python train.py --arch="vgg" --model="self-supervised image encoder" --dataset="dashed paths with two dots that lie on the same path or on different ones" --train_examples=295000 --image_size=48 --crop_scale_min=0.4 --horizontal_flip=true --translate=0.12 --color_jitter=0.6 --method="moco_v3" --norm="batchnorm" --activation="hardswish" --depths=[4, 9, 4] --kernel_size=3 --stem="deep" --widths=[64, 96, 144] --downsampling="stride" --projector_hidden=1024 --projector_out=256 --projector_hidden_layers=2 --temperature=0.1 --target_momentum=0.99 --init="trunc_normal_002" --optimizer="normuon" --muon_scale="spectral" --lr=0.025 --momentum=0.98 --nesterov=true --orthogonalizer="polar_express" --adamw_lr_other_params=0.0014 --grad_clip=1.0 --adaptive_grad_clip=0.05 --steps=8400 --batch_size=256 --epochs=7.3 --lr_schedule="cosine" --final_lr_fraction=0.05 --warmup_steps=160 --weight_decay=0.009 --adamw_weight_decay_other_params=0
Rows from block 14, named by matrix and row number. Each number is 128 + 24 x the weight over its row's rms, rounded and kept within 0 to 255. All counts start at 0. After the name is the row's rms in percent of the matrix's.
# conv: 3x3 conv (model.blocks.14.conv.weight, 144x144x3x3), inputs 18-35, a 3x3 kernel for each
conv.52 097 [122 134 120 121 147  70 128 150 120 126 141 120 102 140 114 166 143 126 100 143 138 153 128 154 145 103 137  83 205 196 138 138 104 136 130 158 116 139 150 130 120 108 120 144 133 147 143 129 122  96  56 128 141 119 109 122  83 121 134 140 102 143 118 107 130 133 165 102  98 128 133 145 138 139 173  72 120 126 150 140 141 118  99 104 185 141  58 133 158 140 115  77 125 128 216 124 113 129 111 119 127 168 108 133 151 155 134  72 133 112 126 108 138 134 111 151 155 118 140 123 124 139 138 141 136 138 173 123 143 133 135 121  86 135 122 123  71 104 128 113  98 139 125  97 108 151 131  85 154 162 148 107 116 137 145  84  39 125 118 142 127 106]
conv.53 102 [110 174 136  97 153 116 124 126 113 107  97 104 132 154 118 122 132 116 145 178  98 142 149  85 144 114  97 124 108 135 130 181 122  69  80  55 101 118 120 102 129 144 116 122 131 125 139 123 107 136  98  88 108 103  89 121 116 114 123 107 120 134 144 153 140 134 161 136 136 164 126 119 113 112 130 115 119 124 131 122 113 110 133 127 121 157 140 124 121 106 113 125 132 110 146 152 131 140  89 128 154 145 132 158 167 108  95 107 117 161 133 133 135 133 136 117 107 100 112 149 134 144 168 114 129 133  84  80  60 126 117 166  87 113 144 131 150 102 146 153 136 107 139 143 119 149 129 117 140 106 114 127 117 116 127 134 112 123 144 118 152 131]
conv.54 096 [151 133 149 123  78  92 157  97 136 128 120 155 146 134 119 124  89 109 131 121 110 141 143 126 146 145 131 127 140 167 153 139 148 161 149 106 133 139 140 117 127 128 136 142 111 172 159 139 146 130 110 128 119 113 121 119  88 131 128 106 176 165 139 123 132 116 136 163 130 111 128 128 150 171 140 146 183 156 143 125 122 127 132 150 118  71 129 111 133 153 110 107 136 125  68 113 166 147 105 140 130 154 122  70 102 134 184 144 136 144 147  98  79 111 114 103 135 151 155 174 135 160 126 139 118  91 107 116 101 114 119 113 145 183 178 113 122 116 119 185 127  92 172 154 114  98 114 117 100 115 125 107 131  86 101  88 110  81 146 155 143 143]
conv.55 101 [160 154 140 112  83 129 145 140  99 101 122  97 161 129 135 154 128 101 105 134 157 102  77 122 146 143 152 133 166 129  87  79  68 124 199 160  98 126 143 118 146 124 116 133 140 128 109  99 140 144 128 151 137 137 122 121 135 133 160 142 141 151 143 128 103 117 139 144 137 159 133 146 136 134 106 108 121 126 108 115  96 141 113 137 116 141 160 136 154 154 108 118 112 165 181 161 106 141 120 134 117  92  94 102 125 111 135 135 109 113 119 125  82 111 137 144 133  84  95  84 118 139 132 107 116  94 122 125 144 126 102 117 127 146 129 132 111  99 162 161 212 183 136 156 128 114 131 126 115 100 129 100  93 178  94 126 124  75  74 122 100 126]
conv.56 099 [157 161 131 115  98 192 128  94 162 125 114 120 154 100 125 148 143 125 126 132 138 115 125 157 120 120 125 129 151  87 175 136 120 168 160 123 122 112 103 134 128 119 112 138 121 136 141 135 109  91 121 133 127 145 140 129 135 162 147 114 168 153 145 131 110 126 120 121 121 134 120 125 103  97 113 108 150 106 127 111 106 139 133 142 161 142 133 170 139 122 146 170 120 159 123  93 132 140 102 110 154  99  69 166 160  95 140 158 150 134 155 134 119 170 133 145 144 136 145 114 137 143 110 110 125 104 121 131 127  85  92 123  85 120 143 107 115 139 120 171 130 127 156 121 139 121 124 128  92 126 134 120 144 108 123 127 104 189 136 145 161 148]
conv.57 100 [128 165 116 120 145 106 134 199 122 142 137 119 103  94 104  90  49  66 106 129  92 172 134  94 192 129 119  84 112 113 113 163 110  86  71 111 121 139 136 115 121 126 127 135 119 134  95 115 153 114 128 153 148 155 131 161 132  86 126 130 124 147 147 122 121 122 122  90 100 117  85 129 116 115 112 106 135 106  94  90  89 123 127 126 144 123 139 155 158 134 151 152 153 150 180 122 130 118 118 125 128 118 182 182 132 156 146 146 139 131 102 119 134  78 114 151  98 105 101 112 102  93 110 104 122 109 151 126 102 162 146 137  95 103 123 108 135 139 132 124 132  88  69  87 156 128 121 135  95  93 138  95 112  92  90  97 147 180 130 135 149 103]
conv.58 103 [134 128 116 160 143 109 118 104 114 156 132 153 163  81  58 148 135 131 133  75 126 152 136 119 144  99 122 122 178 122 109 181 147 107 145 150 110 138 142  80 116 111 116 126 119 105 128 133 134 167 150 136 117 126 129 130  90 126 160  82 132 157  98 144 122 140 156 141 145 138  55  55 130 156 124 127 123 102 117 127 125  84 122 107  82 183 156  94 153 124 130 151 136 148 119 119 129 172 167  96 123  96 126 153 175 119 138 160 114 135 141 105 129 133 125 128 112  99 116 115  99 147 131  95 136 138 128 105 144 145 141 173 123  98 118 145 103 157 142 122 123 130 108 113 136 123 145 125  98 110 112 104  92 142 160 181 106 111 143 104 118 134]
conv.59 100 [146 160 127 153  97 146 150  90 218 149 140 115 166 155 101 155 147 117 134 150 138 100 142 160  92 133 166 122 157 124 138 176 155 164 111 127 133 141 127 103 111 116 144 140 127 124 133 107  93 104  74 111 134 115 119 136 137 159 139 124 178 169 124 154 138 161 131 100 133 118 101 129 137 120  97 164 148 132  82  87 124 141 148 155 129 126 159 121 151 187 113 128 129 124 130 130 146 186 106 104 112 107 137 142 132 108 134 179 134 109 115 128 113 118 152 135 154 139 170 130 122 153 135  83  94  86 106 145 174 153 169 137 147 157 119 124 129 112 164 155 126 137 134 118 150 141 152 151 138 121 115  96 103 151 163 137 186 139  95 148 144 138]
conv.60 103 [156 194 172  77 107  87 114 155 144 131  91  94 123 129 145 139 119 148 151 157 153 153 155  96 162 134 126 109 131 112  81 143  94 151 160 181 138 128 131 153 124 109  92  85  65 131 120 172 143 141 156 149 138 180  83 121 104 126 142 126 117 132 122 156 155 132 146 148 107 120 131 121 133 131 125  75  84  96 124 134 122  94 113 111 107 184 138  92 162 129 106 156 124 131 163 125  98 123 149 150 141 170 135 118 184 137 137 177 125 138 134 134 143 171 120 112 130 162 142 126 146  84  75 106 109 122 127 132 151 146 184 196 112 129 148 113 119 107 134 109  99 142 149  99 119 122 115 113 120 134 145 141 150 123 145 183 107  88 114 116 137 136]
conv.61 098 [121 157 118 139 132 103 147 136  98 124 113 114 111 112 122 116 134 117  76  87 112 110  73  90  83  72  85  95 146 130 128 168 101 152 140  56 157 121  96 152 118 109 136 104  97 172 145 117 169 149 135 147 161 188  99 141 170 132 142 171 116 136 166  81 113 127  66 114 117  56 107 139 124 125 109 134 117  91 132 128  83 131 127 129 168 152  93 174 119  97 148 125  93 138 133  69 157 154  76 117 101 135 114 160 159 114 147 144 125 132  97 119 133 104 105 115 115 104 118 141 168 153 122 132 121  90 129 134 140 129 128 145 119 132 141 118 135 128 131 135 151 123 142 143 112 136 161 120 142 151 133 154 181 159 163 154 128 172 128 118 175 143]
conv.62 098 [136 129 124 103 128 136 117 137 124 158 151 136 153 152 136 126 118 118 134 116 119 119 142 106 156 145 105 120 147 100 114 170 132 156 189 141  90  87 127 104  87 113 107 119 118 147 124 120 137 120 138 116  91 126  80 137 132 107 133 114  94  97  77 133 132 123 160 155 120 128 108 136  79  85  75  93 117  79 158 156 127 120 164 129 114 157 140 108 125  97 134 132  90 100 140 125 120 102  81 116 130 150 126 140 154 154  98  97  89 109 117 102 148 131 100 110  81 129  88 103  84  69  91  91 176 179 169 142 179 112 110 166 101 149 128 144 130 147 132 140 156 128 104 105 126 146 109 106 167 136 126 157 164 110 122 119  95 150 117 129 146 112]
conv.63 099 [134 155 155 137 110  99 150 177 140 171 104  79 176 123 137 156 132 178 124 157 117 122  87 109 208 128  78 108 144 168  88 120 139 116 155 112 126 142 123 113 144 113  90 141 135 121 102 135 147 129 145 136 144 160 111 116 118 116 129  96 125 139 131 127  99 111 171  79  59 186 134 115 124 138 131 126 134 134 173 102 126 119 116 137  80 135 169  52 124 202 144 145 123 106 173 166 100 114 115 137 125 122 153 102 142 159 101 132 141 102 145 145 136 152  95 149 144 116 120  99 110 106 139 164 126 130 127 134 104 149 122 147 108 138 180 148 123  98 135 104 102 163 144 109  99 139 108  95 141 147 134 103 122 116 112 134  90 115 135 103 117 154]
conv.64 098 [ 99  90  76 114 112 123 138 143 160 162 160 170 127 113 150 124 124 169 161 146 142 119 147 155 113 100 128 134 134 110  94  94 128 169 118 131 150 153 154 142 121  85  79  77  78 129 137 137 115 150 113 148 140 121 137 182 166  63 102 159  77  66  81 108 111 105 118 133 132 123 121 143 160 141 139 105  98  95  80  75  95 147 175 144 101 113 104 114 158 114  93  85  80 141 146 125 128 164 153  72  80  74 141 151 124 131 158 137  91 121 125 109 103 106 151 143 132 150 145 139 104  89  95  39  55  60  99  99 108  96  94 110 129 158 184 152 144 143 152 138 168 134 166 150 134 114 128 175 157 161 153 114 132 121 132 112 125 106 114  89 133 123]
conv.65 097 [174 128 128 174 138 155 135 153 175 131 118 113 109 136 120 129 140 140 128 136 121 125 114 126 140 123  93 101 130  94 165 168 146  97 107 106 116 122 140 104 104  86 123 133 113 131 151 136 194 161 155 149 116 132 132  91 126 137 127 146 131 109 120 152 147 142 159 112 133 154 113 122 152 102 114 156 131 123 119 111  76 146 121 154 136 104 143 133 142 173 136 139 104 103 144  75  79 115  94  94 103  89 109 109 126  90 129 116 153 154 155 142 160 137 123 166 130 113 119 100 141 166 133 110 119 102 133 146 123  72 121 120  47 116 140 144 127 157 109 101 111 147 141 148 138  93 127 144 105 127 144 112 121 114 135 108 135 164 146 139 147 141]
conv.66 101 [ 94 142 116 115 139 173 149 120 153 121  97  89 100 132  86 123  94 125 128 119 113 153 151 144 101 150 163 138 147 118 112 109 100 159 112 149 158 163 149 126 124 124 170 127 128 140 139 144 160 134 113 157 139 130  74  90 132 117 146 141  88 147 122 155 151 146 142 138 117 117 135 126 190 152 163 105 148 131 109 130 116 119 123  92  98 151  97 130 172  98 113 145 168 153 125 100 144 168 115 144 102 101 119 197 107 116 136 136 124 131 146 122  77 182 145 146 131 130 142 148 107 113 131  98  92 131 135 120 134  85 104  90  78 135 115 132 110 117 145 156 105  95 120 134 135 109 114 127 148  91 129 119 128 118  97 167 159 143 120 101 178 142]
conv.67 096 [119 151 143 160 132 139 141 126 118 143 116 114 140 120 118 133 128 152 135 131 175  92 124 195 140 136 180 157 163 122 164 132 139 144 148 154 140 148 154 111 130 154 109 139 151 137 118 108 142  93  87 119 109 127 140 174 138 116 108 108 125 122 123 135 112 123 120 164 148 122 191 164 145 189 136 138 198 134 143 160 119 108 120 117 118  89 136 118 122 142 125  82 130 127  56 113  98  87 130 152 151 121 127 125 123 137 114 122 131 111 144  94  69 147  95  94 143 105 130 109 112 138 125 157 159 173 148 116 136 127  73 120 106  96 135 121 166 118 109 173 134 132 179 114 143 165 117 123 146 118 132 136 130 149 129 150 119 118 145 130 131 140]
conv.68 100 [109 163 145 107 120  95 121 104 105 160 116 114 114  94 104  85 104  98 183 205 142 172 144 108 167 124 122 139 157 166 140 144 169 131 174 197 105 137 129 107 101 105 110 117 124 138 141 145 129 111  80 110 108  92 108 168 179 125 158 168 125 112 142 151 156 169 166 132 153 162 136 142 117 127 125 148 152 139 125 106  84  99 130 162 135 125 124 159 168 167 110 130 109  81 108 110 122 104  94 126 129 150 143 147 160 128 123 123 132 128 109  90 103  75 119 124  92 128 147 159 156 143 151 136 122  99 153 175 175 123  92 112 113 121 113 128 129  98 139 116 115 149 116 142 104 140 140 103 126 124 133 121 130 128 113 124 124 149 152 130 122 110]
conv.69 103 [ 97 166 174 134 103 142 108 197 156  94 121  98  86 131 114 125 126 122 112 173 140 107 142 137 130 103 155 150 130 113  74 164 116 173  99 129 102 140 141 100 101 129 115 127 112 122 124 112  97 125 106  92 138 107  98 129  94 111 114 141  96 132 106 101 133 152 142 108 122 156 123 122 156 131 102 110 117 101 155 112 116 152 106 114 166  98 131 132 158  77  92  93 152 165 115 161 130 147 110 122 139 132  94 153 163 118 122 139 128 162 157 174  97 130 117 147 114 120 125 138 129 150 122 131 122 125 121 148 145 170 137 142 136 137  89 157 116  92 148  85  81 158 164 129 153 129  95 108 149 127 105 137 119 166  89 103  87 139 147  82 139 138]
conv.70 106 [155 147 139 140  82 125 161 123  97 121 120 134 139 110 123 143 116 125 127 126 109  72 136 147 104 115 115 170 173 112 186 176  98 139 133 136 145 176 108 135 175 161 135 129 137 118 141 110  95 143 115 105 131 112 143 108 139 150 122 116 129 128 116 130 130 143 112 121 137 145 157 121 126 118  98 150 149  72  99 105  69 136 131 135 168  83 149 189 101 118 118 161 110 102  60 146 136  72 136 123 111  96 129 168 146 157 137 125 126 138 132  83 118 132 114 131  99 125 132 118 144 150 134 112 108  93 136 143 160 168 110 198 140 151 152 139 104 156  96 103 140 121 125 141 102  87 114 103 100 113 106 118 144 112  92 166 129 109  65 163 100 126]
conv.71 101 [136 122 123 112  89  86 123 114 122  77 130 135  98  83 119 144  91 105 101 108 153 132 107 177 108 101 171 146 129 119 173 141 134 155 126  79 146 127 148 142 107 109 141 120  94 104 112 131 125 157 155 132 168 168  89  86 120 147 157 138 112 157 153 133 112 128 124 127 158 130 118 143 116 137 125 122 133 128 140 133 177 152 114 144 100  92  90 136 110 101 156 178 156 103 112  75 159 129 112 174 151 160 158 160 152 128 110 130 128 143 175 133 146 160 131 144 170 135 115 123 176 150 170 159 146 135 144 141 150 113  90 126 106  56 118 106 130 119 109 128 126 153 153 139  77 101  81 109 133 129 107 126 118 187 135 119 139  93 111 144 120 132]
conv.72 098 [115 128 118 145 133 117 114  98 105 106 148 140 130 174 122 124 144 160 121 151 113 145 160 124 148 115 101  78  91  67 117 148 149 127 164 183 103 115 134 110 113 129 125 113 118 114 131 122 125 127  99 141 143 111 160 173 216 131 142 185 160 169 156 130 137 123 156 124 125 143 147 139  83  81  68  83 120 103  87 118 107 111 111 126 110 143 186 146 156 158 107 123 126 155 149 106 137 122 104  90 101  74 159 177 123 141 160 164 133 137 138 106 130 115  44  71  59 112 132 111  89 112 102 106 116  86 111 177 136 151 169  86 156 154 111 136 148 151 132 110 114 139 108 119 136 112 152 156 152 132 126 115 113 133 116 136 123  96 124 127 101  87]
conv.73 095 [148 140 129 152 143 159 106 130 177 120 112 103 126 123 106 129 131  93 134 153 106 161 167 134 120 146 131 118 145 138 113 144 197 137 123 124 114 154 102 137 136 117 138 140 121 100 116 102 124 131  96 104 134  96 102  99 121 117 113 109 107 138 114 172 129 146 184 107 152 175 110 154 128 132  95 102 124 108 107  99  84 119  94  99 144 124 153 198 152 105 124 117 169 124 141 185 117 129 164 117 113 121 152 142 134 138 143 146 126 126 100 125 106 124  97 104 160 153 141 106 145 140 131 132 114 114 113 105 147 111  81 113 121 101 117 117 104 145 129 104 124 143 137 128 170 137 102 180 118  93 160 129 129 130  83  92 111  50 118 138  86  98]
conv.74 098 [161 166 123 128 148 110 155 184 141 147 113 141  87  68 133 132 110 108  98 110 106  78 129 101  89  86  92 146 159  85 151 183 140 126 123 132 112 120 135 114 114  99 120 147 107 136 121 128  90  96 135  97  99 159 125  90 192 141  95 132 132 136 139 105 134 124  93 111 132 117 101 136 139 121  98 143 118 107 104  81  65 150 138 146 155 126 134 142 155 138 133 130 121 150 199 152 109 127  97 108 134  68 119 153 121 133 135 144 137 147 140 119 125 110 111 121 111 139 136 105 163 185 129 131 129  94  92  99 180  45  79 143  59  93 135 125 106 115 145 111 142 118 110 155 130 136 132 126 129 128 103 125 145 147 140 105 112 164 110 127 131 114]
conv.75 103 [144 175 117 133 190 119 103 132 136 120 102 107 122 120 119 126 124 133 131 131  88 110 136 105 111 145  97 133 139 126  85 102 153 139 166 129 114 136 140 107 137 125  97 109 122 109 104 126 151 136 133 153 124 132 152 130 152 149 136 139 124 159 149 135 133 142 115 154 154 132 141 127 156 124  90  88  93 122  88  78 131 139 119 162 134  70 241 136  66 216 108 162 119  83 123 152  92 131 134 107 130 151 145 109 122 180  89 119 136 122 116 113 112 123 131 146 124 133 159  89 167 166 101 152 124 109 143 136 166 143  83 144 158 123 181 136 117 152 140 136 152 124 136 149 124  89 115 158 121 127 159 121 154 122 138 178 117 101 133 149 120 138]
conv.76 097 [131 148 120  99 115 120 102  84  97  85 128 113 124 145 133 130 154 131 165 151 144 144 114 101 176 173 115 176 193 160 105 127 121 122 132 146 131 126 143 118 130 140 120 129 130 145 169 202 135 137 156 142 154 146  92 100 115  97 120 133 116  95  89 134 143 130 132 117 121 129 114 115 172 173 145 110  84  83 167 138 130 131 147 103 132 121 113 125 124 134 111 118 125 148 143 136 123 105 120 161 173 156 151 136 106  77  92 127 142 134 130 141 119 105 119 107 123 112 124 133  87  72  93 140 160 169  79 131 118  94 138 118 150 156 137 144 140 138 139 141 120 147 146 154  97 107  90 106 113 102 156 164 163 114 149 130  93 106  70 147 130 152]
conv.77 096 [135 146 113 123 112 111 113 132 129 144 106  84 169  88  62 122 102  95  76  85 183 114 121 125 132 198 157 113 118 130 103 151 153 102 176 179 107 117 120 121 119 149 141 126 149 138 113  89 123 106  96 150 126 120 103 181 180  67 127 112  75  70  86 127 157 145  81 128 146 117 120 114 151 138 127 150 129 125 148 140 121 121 172 145  73 110 166 103 120 136 107 109  72  96 122 158  91 121 143 157 142 128 122 142 152  91 116 109 161  84  92 103 100  87  92 141 122 104 114 106 104 122 120 140 136 145 143 133 140 130 107 116 130 121 136 134 113 115 159 130 116 156 121  93 132 122 129 155 160 121 149 147 137 153 114  65 128 130  88 126 165 159]
conv.78 104 [133 147 152  98 109 130  78 121 126 125 138 111 128 115  87 137 113 116 143 139 102  88  98  68 108 122 130 111 125 136  92 146 103 134 163 143 122 116 109 157 171 175 118 131 124 122 143 116  95 103  92 151 131 115 119 115  98 136 111 103 131 112 133 117 126 137 138 104 101 126 132 122 205 146 107 170 168 125 113 114  92 123 139 129 135 124 164 104 131 167 163 153 148 159 160 120 145 144 133 145 132  99  88 105  82 162 164 133 130 132 145 159 132 161 151 122 110 168 175 186 106 120 144 101  91  72 153 183 153  90 122 141 122 136 157  90 119 111  85 114 131 168 174 179 139 130 147 113  94 122 120 123 130 156 153 144 132 167 139 131 148 164]
conv.79 097 [126 100  99 161 176 118 129 131 142 116  87 101 114 116  90 120 102  94 111 119 123 124 102 106 134 141 132 100 174 141  84  84 130 159 163 147 127 125 129 122 120 100  96 105  99 110 133 131 137 140 125 162 128 129  99 147 132 130 142 166 125 109 124 134 144 161 161 125 130 130 129 114 122 105  57 109 104  87  96  92 104 141 142 158 130  67 149 143 142 174 136 132 149 132 145 114 137 141 121 133 150 140 147 107 140 113 111 104 148 115 122 136 144 112  93  77 104 132 161 162 121 132 124 124 138 152 151 178 203 120 133 131 110 112 122 100 101 118 152 143 153 156 144 151 126 127 122 120 119 151  98  94 118 123 146 122 134 140 163 146 105 135]
conv.80 099 [143 130 144  87 129 104  81 144 124 127 123 152  99 132 143 114 137 132  93 127 127 163 115 116 133 136 128 111 157 118  97 142 106 113 137 113 132 115  91 101 121 100 108 112 107 151 126  92 104 115 113 106 143 120  94 120 122  89 102 114 104 118 176 107 109 108 135 114 162 123 120 149 120  73 108 125  80 132 142  66 106 138 112 160 130 120  71 130 117 114 128 152 117 109 141 123 107 108 119 121  96 128 127 128 174 124 139  98 147 113 120 122  93 103 119  91  58 118 116 111 110 112 146 137 148 152 112 159 152  98 150 138 107 161 168 140 126 135 128 128 162 122  93 108 109 170 157 138 139 136 140 159 163 129 128 156 113 126 165 120 141 119]
conv.81 099 [124 133 131  90 100 105  82 107 114 161 135 154 122  98 139 127 108 122 100 133 146 135 129 126 111 114 129  74  90 121 102  96 132 103  94 165 110 115 135 141 168 155 111 131 138 140 103 116 155 118 107 101 121 119 125 101 116 154 150 141 111 112 161 142 120 124 159 145 110 131 123 125 120 148 108 133 164 127 112 150 134  99 115 158 134 115 122 131 125 134 141 131 165 117 100 148 119 119 123  95  98  96 139 101 140 133 132 153 134 118 133 121  90 106  97  74  62 104 125 149 101 123 128  98  96  89 126 119  96 101  86 112 107 125 114 122 125 140 132 130 109 162 155 131 178 154 149 152 121 101 138 101  83 111 137 137  94 106 100 112  63  76]
conv.82 096 [140 140 148 161 163 113 185 145 107 143 158 135  87 155 113 115 140 100 118 122 110 147 141 116 167 143 105 152 122 103 122 173 146 130 119 110 145 127 123 124 129 143 128  98 121 138 121 137 143 132 159 127 106 106 104 127 171 105 106 148 121 132 143 129 143 139 155 122 125 126 110 109 106  77  91 168 144  96 122 123  82 123 109 158 102 129 180  96 117 126 117 119  94 108 142  73 154 106  91 130 118 109 186 174 146 140 137 126 140 117 121 125 144 113 158 135 103 132 113 104 156 125 122 139 113 121 133  84 118 113 113 118 149  97  91 109 118 139 172 125  95 129 116 142 135 116 163 123 131 183 150 144 141 119 134 132 178 120 107 122  88 125]
conv.83 110 [118 162 110  84 214 145 113 151 100 122 107 107 125 127 131  95 118 124 118 110 109 132 110 133 120 133 143  90 139 145  86 103 188 101 118 167 108 118 127 121 133 109 124 145 129 131 142 101 130 107  88 129 127  92  85 132  95  99 158 115  90 124 119 128 140 146 113 149 134 144 132 124 119 129 139  95 174 164 127 155 111  98 140 152 108 193 147 130 148 118 170 147  88 167  94  90 112 104 142  95 128 137 127 165 151 128 118 118 119 132 152  93 150 173 114 116 130 113 136 147 106 149 176 125 126 100 148 179  92 141 139  91 109 107 134 139 116  81 145 131  64 138 141 114 118 130 134 159 164 142 137 155 128 135 151 116 138 144 101 153 163 123]
conv.84 099 [165 134 153 142 116 137 179 160 157 134 107 149 129  85 127 121 134  99  97 109  77 108 122 119 117 117 131 142 183  99 119 159 134  93 116 132 134 156 143 118 142 126 127 133 128  89  93 141 105 115 167 110 122 143 114 115 112 128 129 107 135 126  87 142 136 136 130 103 115 143 107 110 102 127 105  96 157 113 122  96  48 129 154 143 148 147 101 152 158 112 141 177 106 114 176 153 157 194 169  77 105  93 109 168 201 128 113 146 125 133 142 114 144 123 127 134 115 157 141 116 146 145 128 101 123 113 157 147 153 146  86 149 151 127 139 115 116  97 116 151 134 125 135 110 131 125 132 142 128 141 156 147 149 162 111  96 154 115 111 123  90  88]
conv.85 097 [159 165 127 152 101 144 137 149 158 144 113 126 122  72  87 112  87 130 124 160 156 141 114 170 116 118 133  98 151 131 134 135 100 133 157 151 105 110 120 125 141 123 131 116 116 163 141 138 130  95 137 146 141 134 124 119 112 153 154 128 132 161 135 146 118 155 120  55 129 164 119 149 144 159 131 114  89  80 117 122 136 109 141 126 125 157 131 104 177 112  91 158 141 121 218 184 122 137 131 127 141 139 127 106 139 109 109 130 125 139 125 108 101  91 118 108 100 107 153 160 127 146 127 120  69  72 149 154 161 133  84 135 101  92 160 138 113 124 132 147 129 134 127 120 142 113  95 138 127 126 138 111 136 144 166 136 110 151 132 140 147 164]
conv.86 101 [164 136 120  95  86 105 157 164 117 104 106 109 127 126 118 119 118 125 153 111 100 139 132  92  58 116 116 150 130  67 219 206  92  83 108 117 128 146 123 111 101 116 145 129 121 118 124 128  82  76 176 106  89 192 171 135 153 144 133 141 135 133 126 133 103 100 144 142 133 105 115 122  96 104 101 143 156  82 102 127 120 133 138 120 144 125 142 102 122 127 110 105 114 115 146 109 108 122  99  87 120  72 150 202 107 117 119 117 143 133 121 106 117  80 125 114  96 145 133 147 163 141 138 120 105 122 134 143 143 134 138 160 100 140 142 124 138 184  87 117 162 119 144 131 128 117 136 142 154 157 112 126 137 104 119 118 158 174 126 111 129 131]
conv.87 100 [ 98 123 159  92 126 176 104 104 181 109 142 179  91 134 149 113 141 135  92  69 136 100  90 139 110 126 176 111 129 147 110 120 142  98 141 134 126 141 112 113 145 131  63  99 110  96 131 111 117 128  51 119 119  56  84 121 145 100 110 107 116 108  97 148 113 114 180 117  53 155 125  75 139 104  98 180 120  94 184 123 117 123 111 100 136 120  96 134  97 124  93 130 140  77 126 165  60 137 172 129 151 168 155 163 134 133 126  92 126 149 160 109 158 172 132 123 142 103 118 126  92 115 120  80 133 168 123 149 153  92 146 140 109 142 152 137 126  84 135 110 109 117 118 123 113 124 111 115 129 121 152 159 124 117 115 115 147 111 138 147 138 112]
conv.88 100 [109  99 109 124 136  93 134 136 157 136  93  94 134 105 103 110 118 105 150 153 170 115 127 141 126 120 137 117 117 127  97 136 133  96  83  95 109 118 140  91 124 107 103 127  92 123  89 138 133 123 170 164 147 187 101  90 111 116 115 140 116  93 129 165 167 132 167 143 103 183 171 128 127 140 117 175 133 103 122 110 102 111 111 116 127 107 112 116 110 126 104 139 110 105 133 111 143 115 119 144 124 130 147 124 135 152 117  87 126 143  83 107 137  95 140 118 144 123 137 129  99 110  98 109 124 140 137 128 171 101  99 151  96 105 162 146 149 126 151 167 154 110 132 122 104 118 125 111 119 176  93  87  99  87 111 101 106 102 129 156 132 126]
conv.89 100 [120 112 101 194 173 174 128 146 145 146 157 154 167 159 133 168 127 133  95 127 101 139 170 163 165 125 110 115 134 129 115 145 119  67 124 110 106 115 120 108 129 118 105 107 113 110  93 124 155 155 191 125  86 116 151 157 221  77 113 115 121 172 172 126 130 128 154 146 159 147 131 140  89  98  95 101 110 100  85  69  62 127 147 142  85  94  84  90 140 110 127 119 100 127 154  94 146 189 192 110 120 122 118 101 133 145 106 141 143 150 155 152 149 155 132 147 144 122 110 117  96 102  95  83 104  89 137 114 134 117 104 155 145 143 184 140 138 150 147 125 151 145 129 132 152 135 130 133 171 170 130 133 148 136 156 137  97 128  99 124 182 163]
conv.90 101 [116 133 157 148 110 128 120 125 139 145 104  70  85 119 101 110 110 114 102 124  86 114 159 135 159 134 151 146 163 111 116 164 160 144 135  62 117  97  95 123 141  90 128 132 108 117 132 148 148 166 142 178 139 145  79 102 122 139 149 152 144 151 181 143 173 157 127 143 127 143  81  92 121 112 120 113 121 135 129  99  82 102  97 127 122 120 120 102 121 165 153  96 108  70 129 116 112 169 136  89 115  82 120 136 169 147  94  85  96 129 151 178 138  95 129 150 175 171 144 143 112 116 141 123 108 100 127 152 114  93 152 103 127  87 119 133 122 149 130 100 114 112 167 164 157 162 135 114 118 134 151  99 151 115 125 110 137 170 157 121  80 143]
conv.91 101 [144 142 133 153 133 105  99 142 134 120 120  88 153 144  94 134 117 113 112 101  68 149 116  59 150 160 100 135 124 129 171 145 128 169 156  84 105 116 127  98 111 124  99  92 114 105  73 101 122 130 145 126 119 130 183 165 167 124 145 128  66  76 131 124  81 102 135  94 112 122  98 123  89 134 124 126 104  77 127 130 112 113 116  81 140 117 103  88  99  96 121 121 141 113 106 144 115 149 141 104 122 144 176 168 113 120 108  94 135 132 131 132 140 118 152 124  92 100  80  93 130  98  87 190 144 113 120 109  97 109 135 129 116 104 126 117 119 162 100 136 139 123 106 138 123 128 130 161 113 133 159 114 139  97 133 114  87 147 137  89 106 123]
conv.92 092 [152 136 149 119 143 134 131 143 114 124 108  96  98  80 101 126  88 116 103 135 143 113 138 140 102 136 107 123 141 133 146  99 134 112 111 120  93 133 139  94 120 160 118 127 116 113 134 111 132 117  82 150 117  93 133  94 137 118 126 132 106 133 168 128 144 124 135 135 137 136 140 114 155 166 124 142 133 106 137  99  78  94 115 137  57  80 130  84  85 175 133 103 150 116  84 169 134 104 132 148 143  91 169 170 163 170 126 111 116 133 152 129 118 109 113 108 133 117 122 121 117 124 145 120  94 105 146 144 100 136 127  88 116 117 100 121 116 126 147 141  83 135 158 108 139 140 141 109 148 142 119 160 150 138 139 111 134 139  92 123 137  92]
conv.93 102 [ 84 162 152  71 145 151 123 108 124 117 108 140 138 144 127 132 145 107 103 157 136  70 149 153 135 185 135  96 113 110 158 141 131 113 182 146 109 129 140 113 116 143  99 119 128 118 149 109 117 178  91 108 164  90 124 139 138 114 110 129 108 109 101 131 126 115 108 140 131 107 141 124  98 155 152 134 101 137 129 102 133 122  91 128 182  67  99 105  89 135 134 101 175 158  55 157 141  90 143 100 150 110 108 192  95  95 169  97 106 141 158 130 110 134 145 125 132 101 144 138  83 133 161 118 115 129 140 146 128 146 161  82 108 138  91 164 159 109 146 143  88 119 122 130 121 130 107 142 159 102 145 149  84 146 137 122 166 164  98 116 158 124]